config = dict(
    dataset='analogue clock faces',
    image_size=64,
    translate=0.06,
    tokenizer='char',
    optimizer='normuon',
    adamw_lr_other_params=0.0014,
    lr_schedule='wsd',
    warmup_steps=1220,
)
Rows from block 5 of a small CTC image transcriber, named by matrix and row number. Rows with one number belong to one channel. Each number is 200 + 40 x the weight over its row's rms, rounded and kept within 0 to 999. All counts start at 0.
After each channel's rows are labels from the 100 images, of 14976, where the channel reaches its highest value: "top examples" is what is common among them; "peak at" is the part of the image that holds the peak. Only what is clearly more common there than usual is listed. The data: analogue clock faces.
# convs0: expand 5x5 conv (model.blocks.5.convs.0.weight, 288x48x5x5, each kernel summed), inputs 0-47
# convs1: project pointwise conv (model.blocks.5.convs.1.weight, 48x288x1x1, transposed), outputs 0-47

convs0.65,220,234,210,82,224,180,161,246,214,174,218,256,204,159,192,181,155,183,176,271,188,210,227,227,225,227,131,191,179,257,179,242,169,262,218,161,240,188,265,183,220,120,240,197,141,229,231,157
convs1.65,162,196,145,255,154,170,176,194,222,237,207,206,152,178,182,229,237,243,237,172,219,175,151,141,175,280,194,183,187,151,233,74,146,174,251,242,201,189,199,206,214,191,132,218,238,185,133,167
top examples: hour 9; minute hand past 8; minutes: 40 to 44
peak at: centre

convs0.257,220,265,226,165,203,151,254,233,182,185,197,206,224,220,305,176,206,231,229,229,150,193,196,232,183,95,161,206,231,180,195,176,237,175,195,272,141,162,198,195,91,251,164,235,200,184,202,183
convs1.257,238,224,215,133,221,281,229,228,260,280,172,202,220,215,234,210,167,217,212,185,199,170,154,217,130,284,170,297,188,156,229,137,145,203,218,233,166,183,192,224,225,152,181,206,244,217,249,195
top examples: minute hand past 8; minutes: 40 to 44
peak at: centre

convs0.122,254,229,155,194,264,189,225,215,172,129,280,214,130,188,203,111,178,183,172,239,128,232,210,172,181,203,185,197,205,155,186,262,210,178,209,191,242,146,208,210,275,248,187,250,224,256,138,187
convs1.122,193,213,216,188,153,212,181,211,203,233,235,171,242,217,177,189,206,146,299,136,127,187,144,173,195,194,271,166,226,124,195,191,226,230,235,168,114,209,203,190,229,235,162,105,203,170,260,212
top examples: minute hand past 12; minutes: 0 to 4
peak at: top centre

convs0.217,167,282,174,164,256,150,151,217,125,174,190,204,274,220,270,201,176,177,181,247,240,207,256,159,207,172,174,155,191,174,204,181,195,259,214,192,202,105,195,230,212,111,234,229,234,221,200,237
convs1.217,211,202,208,298,229,231,198,179,167,232,170,248,200,123,176,260,229,242,253,242,191,257,178,149,199,185,147,156,138,258,245,198,214,123,212,202,232,206,200,195,214,155,174,130,238,220,170,139
top examples: minute hand past 7; minutes: 35 to 39; hour 9
peak at: centre

convs0.264,193,141,239,161,190,255,252,145,190,185,142,281,204,271,229,181,187,216,186,187,149,195,180,206,221,203,202,197,154,152,217,265,262,155,215,237,265,212,198,251,135,108,225,211,147,203,220,218
convs1.264,203,132,236,120,210,272,229,138,248,161,222,172,175,231,177,245,184,160,186,169,195,197,279,210,248,183,269,157,177,108,213,171,218,171,205,217,224,191,229,185,169,247,108,205,179,203,164,210
top examples: minute hand past 3; minutes: 15 to 19; hour 8
peak at: middle right

convs0.250,227,258,278,178,224,152,193,184,151,196,176,234,177,180,265,223,199,243,190,203,220,123,293,177,187,261,177,191,201,147,193,167,143,207,314,135,206,190,214,187,198,156,151,204,208,186,240,192
convs1.250,240,242,202,204,242,106,213,234,214,271,232,167,217,238,186,229,142,172,142,220,225,266,172,129,170,242,215,229,214,135,267,225,158,171,234,190,200,165,183,193,207,208,155,142,254,257,223,157
top examples: minute hand past 11; minutes: 55 to 59; minute hand past 12; minutes: 0 to 4
peak at: top centre

convs0.286,183,272,265,221,226,193,191,190,124,201,204,170,258,255,247,199,259,273,189,219,223,238,165,189,174,159,208,231,153,178,176,186,127,136,255,248,196,206,172,131,256,168,195,152,159,153,208,202
convs1.286,230,184,242,188,170,139,181,285,186,240,263,193,153,207,173,160,214,154,195,178,265,231,223,225,228,156,129,161,214,205,226,228,224,174,187,138,168,252,156,171,151,166,176,224,210,273,295,184
top examples: minute hand past 9; minutes: 45 to 49; hour 4
peak at: centre

convs0.25,136,221,228,245,189,183,202,197,133,127,279,204,186,163,240,187,208,207,228,181,158,250,282,226,104,172,240,227,246,161,228,198,200,223,158,275,221,203,157,176,258,161,174,148,198,199,183,221
convs1.25,217,194,271,204,178,276,232,180,121,246,202,176,240,263,180,143,188,262,197,129,220,235,173,204,184,250,260,288,149,189,230,239,245,182,215,194,208,190,232,214,245,192,173,274,193,176,242,197
top examples: minute hand past 10; minutes: 50 to 54; minute hand past 4; minutes: 20 to 24
peak at: centre; middle right

convs0.34,224,185,186,181,209,199,217,225,166,167,108,255,236,101,163,264,196,168,214,197,220,247,227,281,208,242,181,196,145,194,101,194,190,206,212,166,221,171,213,266,231,169,222,235,179,145,258,201
convs1.34,202,192,217,222,137,293,163,130,123,215,197,163,185,207,191,226,176,202,179,171,218,233,204,167,168,208,230,163,86,232,229,237,166,138,168,177,176,162,140,176,206,193,132,161,191,237,198,135
top examples: minute hand past 8; minutes: 40 to 44; hour 6
peak at: centre

convs0.112,151,135,230,208,185,110,176,176,176,192,143,177,264,240,268,199,228,224,258,171,182,238,183,261,159,159,220,185,216,220,130,196,234,288,198,212,140,147,181,209,254,208,240,207,242,163,212,181
convs1.112,292,138,246,184,173,177,170,194,94,252,145,204,207,222,155,210,172,186,114,186,213,204,283,231,191,250,158,157,191,183,203,145,210,160,212,245,153,208,162,241,197,213,178,148,194,195,225,174
top examples: minute hand past 2; minutes: 10 to 14
peak at: middle right

convs0.90,219,145,188,274,258,165,209,185,102,206,192,247,200,214,206,144,152,217,266,238,169,252,242,203,197,197,220,202,147,175,215,235,169,152,161,134,195,148,195,166,290,196,219,167,197,250,257,194
convs1.90,195,210,170,230,184,156,168,175,267,233,256,151,155,205,198,255,223,136,128,229,214,302,204,163,211,200,149,207,222,135,228,279,152,239,242,208,176,195,182,217,165,182,153,160,241,249,219,230
top examples: minute hand past 11; minutes: 55 to 59; minute hand past 1; minutes: 5 to 9
peak at: middle right

convs0.221,205,234,238,214,150,223,287,120,187,166,151,149,151,188,180,176,273,279,135,149,255,204,214,186,180,182,127,207,172,270,242,202,216,161,199,182,222,254,227,205,185,223,231,185,185,236,167,225
convs1.221,230,295,210,202,174,298,233,200,171,160,184,257,235,190,161,167,232,197,119,221,201,179,219,267,171,194,207,196,242,209,220,224,162,220,231,220,182,132,124,159,235,142,207,181,153,178,230,136
top examples: minute hand past 9; minutes: 45 to 49
peak at: centre

convs0.207,138,242,169,200,241,216,161,176,252,189,110,183,262,180,185,239,256,229,210,185,162,228,179,235,199,191,191,166,119,188,246,146,239,202,243,260,226,95,221,175,260,200,228,166,201,224,203,158
convs1.207,212,240,198,201,92,187,236,213,298,228,207,174,193,214,223,250,208,205,209,164,151,133,214,254,141,210,168,193,263,209,142,238,258,195,162,168,262,247,209,160,198,194,204,169,239,189,153,138
top examples: minute hand past 7; minutes: 35 to 39; minute hand past 9; minutes: 45 to 49
peak at: centre; bottom centre

convs0.115,201,219,176,192,276,109,248,220,159,222,243,199,171,177,103,248,184,234,218,199,183,171,257,220,218,301,243,212,231,192,170,248,182,197,152,159,192,172,130,173,246,207,141,160,218,205,215,204
convs1.115,200,208,220,239,204,163,209,198,141,181,240,130,263,168,207,274,234,180,170,207,202,176,243,159,196,125,221,179,190,236,246,189,177,144,198,202,150,211,149,272,208,164,165,259,179,161,86,225
top examples: hour 9
peak at: middle left

convs0.58,223,106,227,199,205,254,240,241,103,96,165,165,152,243,202,187,187,213,190,224,244,192,225,233,238,161,191,213,221,201,183,222,213,258,258,175,160,155,212,274,201,224,231,191,143,152,221,193
convs1.58,192,177,154,218,191,189,153,266,272,234,237,280,212,192,258,146,143,178,239,161,290,222,214,292,204,204,195,228,153,219,181,177,230,231,172,156,159,245,191,198,177,199,236,251,227,212,252,242
top examples: minute hand past 11; minutes: 55 to 59; hour 12
peak at: centre

convs0.55,159,235,198,143,252,255,219,236,247,282,129,264,209,214,181,247,150,202,241,184,211,210,134,215,146,189,219,211,151,188,172,191,196,195,146,133,297,147,245,195,232,203,217,160,221,170,200,180
convs1.55,175,203,230,199,183,172,223,188,181,159,208,137,166,202,170,211,303,238,153,204,189,160,202,183,122,222,156,210,220,217,188,146,190,185,168,251,154,218,251,216,196,159,212,198,152,126,74,159
top examples: minute hand past 9; minutes: 45 to 49; minute hand past 8; minutes: 40 to 44
peak at: centre

convs0.29,190,222,191,187,212,194,229,226,169,185,203,189,225,258,292,175,256,141,206,211,150,218,229,206,176,226,267,280,85,169,222,209,244,167,134,215,146,218,177,147,214,141,230,143,205,197,206,216
convs1.29,167,164,191,130,229,200,249,211,196,152,155,202,193,211,195,220,234,191,238,209,288,161,212,254,229,224,288,173,236,163,281,180,179,213,245,148,222,198,218,211,141,214,140,194,196,184,217,312
top examples: hour 6; minute hand past 12; minutes: 0 to 4; minute hand past 9
peak at: centre

convs0.15,182,181,246,246,161,195,214,274,144,151,218,249,182,189,206,162,157,202,139,248,147,258,257,128,135,201,205,154,164,196,155,216,216,203,196,215,269,170,212,206,291,265,195,169,204,171,237,192
convs1.15,190,165,229,220,186,232,232,176,233,206,215,149,173,236,204,233,194,202,256,54,150,226,235,225,188,192,203,208,120,148,147,158,175,243,184,174,201,196,265,208,201,192,197,252,155,238,122,170
top examples: minute hand past 2; minutes: 10 to 14; minute hand past 10; minutes: 50 to 54
peak at: middle right; centre

convs0.255,234,235,228,215,221,242,221,247,141,134,228,168,223,137,137,196,184,260,227,218,131,239,205,162,232,248,213,258,142,199,230,203,200,204,216,212,217,232,235,148,256,177,182,111,175,125,206,148
convs1.255,287,165,269,252,191,199,229,155,231,245,158,176,169,189,234,285,257,198,219,170,206,169,188,124,152,212,221,194,216,243,223,274,169,126,244,230,186,206,210,204,182,180,188,218,266,226,230,139
top examples: hour 6; minute hand past 12; minutes: 0 to 4
peak at: centre

convs0.190,158,176,206,130,270,166,215,162,180,179,148,236,146,263,223,270,173,143,238,193,184,256,237,195,178,179,210,255,138,167,233,223,190,182,246,175,238,162,228,245,254,252,111,202,218,179,188,186
convs1.190,203,245,244,229,124,160,235,219,207,164,176,206,162,208,176,300,157,188,105,205,266,237,191,259,172,205,242,135,208,224,235,168,227,225,197,170,272,183,216,170,245,224,155,252,166,172,183,176
top examples: minute hand past 3; minutes: 15 to 19; minute hand past 7; minutes: 35 to 39
peak at: middle right

convs0.175,172,189,236,279,175,172,138,238,211,196,230,223,233,310,199,214,250,244,192,206,213,221,164,128,171,244,208,182,189,143,203,185,204,151,160,224,250,210,222,94,169,122,196,170,231,225,196,202
convs1.175,165,221,144,211,227,266,198,203,211,243,258,203,129,150,210,204,178,178,237,215,149,148,210,187,213,157,196,180,185,311,104,153,197,207,142,163,270,195,166,166,254,147,204,222,220,215,216,189
top examples: minute hand past 11; hour 11; hour 10; minutes: 55 to 59
peak at: centre

convs0.68,202,260,294,237,204,190,227,148,219,174,196,155,206,259,254,170,172,216,223,282,213,260,176,150,192,229,222,250,187,161,216,230,163,165,150,227,135,131,121,165,236,150,214,180,183,205,208,210
convs1.68,211,227,154,114,219,197,175,217,169,182,207,201,228,202,221,203,197,175,269,166,221,175,218,288,224,212,271,190,235,163,168,179,143,298,231,186,154,223,190,145,136,201,176,137,131,191,258,222
top examples: minute hand past 12; minutes: 0 to 4; hour 12
peak at: centre

convs0.182,139,159,228,224,191,207,138,211,192,241,181,96,193,174,242,216,208,224,128,179,187,169,249,167,232,177,167,242,176,139,217,229,237,230,266,219,207,268,208,195,236,182,166,165,246,143,287,170
convs1.182,176,214,243,149,251,142,217,286,147,160,210,169,143,223,180,278,244,161,189,173,177,151,172,215,200,151,224,145,191,244,217,172,213,235,246,137,193,193,257,157,141,273,194,154,221,186,219,216
top examples: minute hand past 3; minutes: 15 to 19
peak at: middle right

convs0.128,250,255,215,118,253,270,237,231,210,222,186,285,225,157,186,172,176,192,169,224,212,114,245,242,202,138,150,213,243,191,183,160,208,217,226,198,195,83,217,215,192,185,154,196,229,199,206,181
convs1.128,203,180,183,256,274,152,222,214,192,187,190,98,239,278,195,183,193,146,282,205,260,248,218,210,219,161,209,251,191,162,246,183,163,207,154,207,210,253,202,237,177,127,196,177,199,179,159,269
top examples: minute hand past 9; minutes: 45 to 49; minute hand past 11; minutes: 55 to 59
peak at: centre

convs0.73,165,163,183,187,179,219,236,191,179,164,132,259,217,193,201,212,179,190,191,196,165,283,199,196,306,157,186,136,226,242,195,196,235,177,262,270,237,243,148,211,192,273,121,224,146,186,194,174
convs1.73,226,246,157,229,220,228,216,235,196,133,194,228,175,257,151,155,279,201,213,260,200,119,94,159,212,207,210,218,163,250,209,233,249,187,234,236,216,170,227,171,158,182,211,163,210,155,273,233
top examples: minute hand past 7; minutes: 35 to 39; minute hand past 10; minutes: 50 to 54
peak at: centre

convs0.268,241,224,164,190,221,211,226,165,194,125,274,221,247,148,174,257,189,258,183,236,148,212,209,177,255,182,224,174,170,105,255,241,177,143,217,191,228,132,223,208,197,153,229,172,149,269,223,182
convs1.268,188,231,149,235,233,169,182,150,255,172,157,242,131,272,228,138,151,126,295,203,222,187,211,113,217,213,169,221,200,187,133,231,192,203,200,228,218,179,161,178,185,257,168,211,212,168,224,248
top examples: minute hand past 5; minutes: 25 to 29
peak at: middle right

convs0.213,279,203,220,210,194,280,199,194,177,251,120,238,191,256,177,158,283,215,138,221,179,197,214,204,220,170,166,163,226,197,231,258,224,180,212,162,242,130,206,242,236,193,165,157,165,152,157,126
convs1.213,232,124,179,136,207,223,196,144,142,165,187,237,220,215,191,205,208,206,171,181,230,221,258,197,248,189,149,154,199,144,187,164,184,268,192,148,171,156,193,132,126,206,183,174,92,195,247,160
top examples: hour 8; minute hand past 10; minutes: 50 to 54; minute hand past 11
peak at: centre

convs0.275,258,212,181,229,156,190,232,128,202,214,114,136,221,216,184,218,195,274,201,193,223,211,192,216,222,251,176,161,211,179,148,296,148,187,306,143,233,200,184,219,214,215,160,226,137,180,175,208
convs1.275,208,230,193,226,144,168,207,120,205,147,236,268,222,210,198,228,282,176,242,221,145,196,185,105,235,155,154,87,169,185,167,201,203,141,196,229,141,183,195,214,164,208,180,219,191,185,185,235
top examples: minute hand past 10; minutes: 50 to 54; hour 3; minute hand past 11
peak at: centre

convs0.75,135,286,196,196,186,229,189,255,157,234,208,246,257,231,168,242,170,179,193,105,202,210,206,182,158,193,152,248,226,222,268,200,223,262,174,189,285,128,181,169,226,168,198,161,209,172,157,225
convs1.75,119,223,242,192,228,222,229,204,200,183,230,291,126,253,187,197,245,263,229,216,180,223,240,215,219,201,167,185,198,177,164,143,263,169,243,245,156,149,155,289,210,170,206,197,199,133,173,159
top examples: minute hand past 11; minutes: 55 to 59; minute hand past 9; minutes: 45 to 49
peak at: top centre

convs0.4,241,246,157,153,152,203,190,204,172,220,207,195,257,188,190,242,271,279,104,170,250,179,167,249,215,251,219,240,165,199,224,182,162,169,191,181,218,183,203,252,169,215,119,268,136,150,188,211
convs1.4,184,199,181,150,223,287,207,159,154,188,239,277,147,153,214,166,231,187,203,263,196,229,216,116,202,200,148,155,123,183,216,221,166,271,222,221,155,175,166,113,183,191,224,188,183,151,178,218
top examples: minute hand past 3; minutes: 15 to 19
peak at: centre; middle right

convs0.245,236,177,213,283,157,165,188,214,274,237,144,210,220,181,222,193,194,204,198,205,226,210,181,143,157,258,136,181,168,241,219,224,147,159,190,198,272,214,291,161,238,87,218,172,185,196,202,197
convs1.245,112,239,186,209,200,194,127,248,258,207,178,175,218,209,196,153,152,194,169,189,134,94,224,197,209,120,117,223,213,177,191,221,161,268,246,185,207,198,203,149,197,225,272,230,194,203,199,206
top examples: minute hand past 10; minutes: 50 to 54
peak at: centre; top centre

convs0.134,191,162,236,154,213,199,170,173,241,198,140,203,274,235,184,167,153,157,212,214,238,215,242,271,185,214,222,227,215,216,236,165,290,171,219,187,162,179,227,178,272,82,205,152,245,169,168,167
convs1.134,193,189,123,130,163,168,212,233,138,265,172,225,148,171,159,203,211,212,243,196,182,148,150,197,255,155,270,193,182,200,197,209,208,229,191,145,205,214,266,158,117,276,250,192,162,192,248,198
top examples: minute hand past 5; minutes: 25 to 29
peak at: bottom centre; centre

convs0.46,187,259,203,123,195,236,215,193,246,188,218,237,223,128,164,221,289,126,140,208,170,204,93,168,190,260,250,233,196,214,170,248,207,217,201,230,236,200,150,216,221,170,189,128,210,201,233,189
convs1.46,210,206,204,205,164,301,167,210,178,192,172,128,164,164,226,161,201,221,132,192,196,266,232,209,184,231,279,142,234,146,154,157,162,238,174,206,262,178,220,201,227,303,219,176,200,154,173,207
top examples: minute hand past 2; minutes: 10 to 14; hour 4
peak at: middle right; centre

convs0.53,216,224,255,156,222,205,195,249,167,226,252,215,178,216,184,227,232,204,187,177,203,253,142,163,146,227,251,239,135,168,215,124,176,157,236,116,240,224,244,174,169,121,250,190,167,204,277,170
convs1.53,182,177,199,184,209,207,154,229,192,222,124,211,155,201,279,169,227,206,166,227,202,250,186,171,193,114,127,200,155,205,261,171,144,198,169,221,224,286,169,197,252,154,248,225,261,171,223,271
top examples: minute hand past 6; minutes: 30 to 34; minute hand past 8; minutes: 40 to 44
peak at: centre

convs0.170,234,225,211,184,268,185,204,281,152,181,205,253,168,181,117,163,191,150,200,224,232,219,204,118,195,141,210,179,200,215,130,174,184,237,231,134,227,133,190,279,243,205,227,236,233,187,244,164
convs1.170,276,138,194,175,159,162,192,167,108,179,129,115,229,205,209,219,171,175,184,150,223,276,217,178,218,196,209,190,139,128,274,211,272,136,220,228,206,226,204,197,208,220,185,180,229,217,199,206
top examples: minute hand past 6; minutes: 30 to 34
peak at: bottom centre

convs0.48,205,199,180,217,178,103,197,168,188,168,224,179,270,281,168,203,188,207,258,246,172,183,173,155,175,296,214,137,169,232,235,207,187,178,197,203,247,220,251,189,267,98,176,214,233,214,196,176
convs1.48,143,227,263,270,220,185,161,184,174,204,218,220,217,151,215,121,206,222,105,214,146,184,253,174,214,159,180,224,228,174,211,200,155,231,111,212,193,146,218,216,230,259,233,245,176,128,152,212
top examples: minute hand past 10; minutes: 50 to 54
peak at: centre; top centre

convs0.282,170,209,186,183,190,210,121,243,188,181,250,196,239,186,187,273,171,142,182,216,175,206,223,288,157,263,165,182,259,236,160,158,135,270,159,187,259,175,192,159,198,178,244,196,271,147,226,205
convs1.282,257,151,149,171,228,216,241,125,137,186,163,246,167,194,157,210,168,264,213,172,176,215,247,118,177,201,218,127,149,185,160,152,199,196,199,239,171,189,189,284,179,258,155,167,231,246,212,202
top examples: minute hand past 8; minutes: 40 to 44
peak at: centre

convs0.242,187,214,156,292,252,151,127,232,165,190,189,192,230,217,161,212,226,239,204,185,181,167,230,189,262,158,142,190,264,163,250,209,238,158,243,186,213,125,153,243,220,159,216,142,188,257,175,258
convs1.242,154,182,132,289,281,227,196,189,212,197,203,263,216,195,226,168,124,205,245,152,200,178,200,178,190,173,202,213,154,228,208,269,213,258,212,225,148,187,180,154,220,178,210,286,192,216,191,99
top examples: minute hand past 7; minutes: 35 to 39; hour 5
peak at: bottom centre

convs0.233,205,241,216,134,181,231,202,279,181,208,292,206,166,193,183,221,192,173,251,242,136,241,220,126,193,132,284,138,200,214,187,223,246,183,155,215,218,181,192,199,150,192,210,102,218,193,211,226
convs1.233,106,197,99,171,197,249,181,214,215,185,134,117,166,189,226,179,231,197,232,191,190,129,182,205,236,159,233,218,214,200,217,167,140,191,203,170,210,126,223,232,161,249,246,126,231,155,205,200
top examples: minute hand past 6; minutes: 30 to 34
peak at: bottom centre

convs0.278,179,222,181,217,234,204,236,201,249,141,172,198,160,280,233,197,195,165,283,189,215,197,291,184,217,184,266,247,187,152,219,274,127,172,167,163,127,186,142,161,195,166,198,238,162,218,197,232
convs1.278,213,203,230,179,210,208,167,196,220,194,217,264,205,177,202,247,270,162,180,270,189,130,147,217,220,141,263,297,237,227,169,202,141,223,148,183,200,226,220,245,132,145,193,143,231,251,205,241
top examples: minute hand past 11; minutes: 55 to 59; hour 1
peak at: centre

convs0.151,207,211,190,154,211,249,259,216,183,293,178,270,183,183,247,175,173,204,188,148,150,225,229,206,258,195,254,153,149,177,201,169,258,258,152,145,215,221,167,241,222,259,187,155,120,166,185,173
convs1.151,223,167,152,183,172,165,143,191,192,223,184,206,190,166,157,256,208,247,134,236,217,281,224,180,210,145,173,186,208,211,160,166,132,221,144,123,110,222,175,290,205,152,193,221,194,179,211,149
top examples: minute hand past 8; minutes: 40 to 44
peak at: centre

convs0.129,227,221,197,200,265,250,225,217,162,189,237,175,191,238,161,162,185,262,278,227,259,166,202,163,150,200,186,259,188,179,245,136,193,169,221,202,239,68,217,208,201,111,213,172,193,219,188,186
convs1.129,97,229,169,195,161,203,175,192,191,177,202,298,156,205,197,198,213,198,235,233,152,222,212,144,197,211,272,196,224,233,139,209,176,182,168,169,156,141,166,228,273,236,303,170,179,225,168,183
top examples: minute hand past 8; minutes: 40 to 44
peak at: centre; bottom centre

convs0.67,141,192,112,188,227,200,189,231,209,178,154,251,260,245,159,198,202,239,180,186,188,233,264,151,183,235,230,90,225,142,183,220,217,196,242,205,206,201,216,278,245,122,246,179,173,214,201,243
convs1.67,248,204,275,269,227,226,164,200,180,187,223,177,240,118,223,231,227,150,198,120,247,142,224,225,276,220,184,191,218,224,206,199,234,257,235,210,257,138,197,126,245,179,180,248,199,251,183,199
top examples: minute hand past 7; minutes: 35 to 39
peak at: bottom centre; centre

convs0.3,175,190,197,211,196,170,231,224,173,172,198,179,209,284,191,199,244,274,242,215,181,213,205,164,137,162,252,113,145,143,246,212,283,233,188,263,214,181,199,229,239,139,167,161,194,206,119,232
convs1.3,191,237,227,221,176,233,252,155,209,226,194,229,250,231,225,123,205,259,193,135,176,205,251,201,180,235,193,247,122,149,197,216,253,204,157,182,239,131,190,182,195,233,162,251,168,248,280,277
top examples: minute hand past 4; minutes: 20 to 24; minute hand past 10; minutes: 50 to 54
peak at: middle right; centre

convs0.186,167,198,104,202,221,157,164,190,166,186,218,309,203,221,179,219,162,195,201,224,146,226,223,159,232,255,156,122,262,192,185,199,187,238,259,183,211,150,233,240,284,211,186,259,183,192,158,180
convs1.186,188,219,204,266,233,242,222,187,148,160,264,158,186,206,216,225,236,318,211,148,181,95,219,159,168,195,273,191,198,197,248,226,230,175,192,266,188,159,213,225,242,183,218,228,201,263,221,188
top examples: minute hand past 4; minutes: 20 to 24
peak at: middle right

convs0.208,273,240,129,262,220,195,180,244,139,207,248,226,151,130,180,121,207,239,236,253,195,225,179,161,203,171,204,170,188,194,215,238,204,153,178,232,209,189,84,265,171,224,183,237,189,186,226,207
convs1.208,223,173,139,210,197,222,205,178,232,208,183,127,205,158,219,138,139,198,245,215,154,217,182,204,226,188,241,233,248,259,220,242,262,230,186,261,223,263,256,196,238,229,250,198,135,256,289,235
top examples: minute hand past 6; minutes: 30 to 34
peak at: bottom centre

convs0.143,186,237,221,176,226,125,179,261,252,236,201,213,262,206,165,191,272,212,236,199,179,186,228,205,152,161,138,211,179,187,200,258,194,219,314,149,224,185,185,218,187,142,233,202,187,112,163,142
convs1.143,192,239,182,219,102,218,211,160,200,194,206,125,134,129,218,211,273,191,181,204,155,150,163,283,189,225,194,183,283,173,161,93,204,195,187,196,200,175,200,138,196,209,186,223,185,219,208,172
top examples: minute hand past 7; minutes: 35 to 39; minute hand past 9; minutes: 45 to 49
peak at: centre; bottom centre

convs0.156,190,216,235,184,202,231,217,213,202,125,221,218,141,236,258,241,160,194,207,206,165,291,246,275,124,143,226,182,157,152,185,228,211,230,259,150,172,178,262,180,186,172,163,183,164,254,219,141
convs1.156,211,247,280,258,233,159,220,235,239,162,200,218,214,201,205,290,271,165,191,245,243,206,213,186,110,211,222,186,196,230,225,179,238,132,122,175,233,225,210,142,213,224,139,200,239,220,160,165
top examples: minute hand past 3; minutes: 15 to 19
peak at: middle right

convs0.177,281,225,244,228,203,261,230,138,182,215,256,125,183,211,246,157,201,250,156,193,191,201,188,224,272,205,188,175,159,147,238,175,172,200,211,161,151,199,233,184,273,161,239,214,114,182,176,138
convs1.177,167,209,113,145,151,175,162,302,249,212,160,247,263,203,198,154,231,195,238,242,177,186,188,223,177,143,185,179,240,150,160,230,182,209,226,146,182,262,243,137,194,183,223,166,193,148,249,206
top examples: minute hand past 11; minutes: 55 to 59
peak at: top centre; centre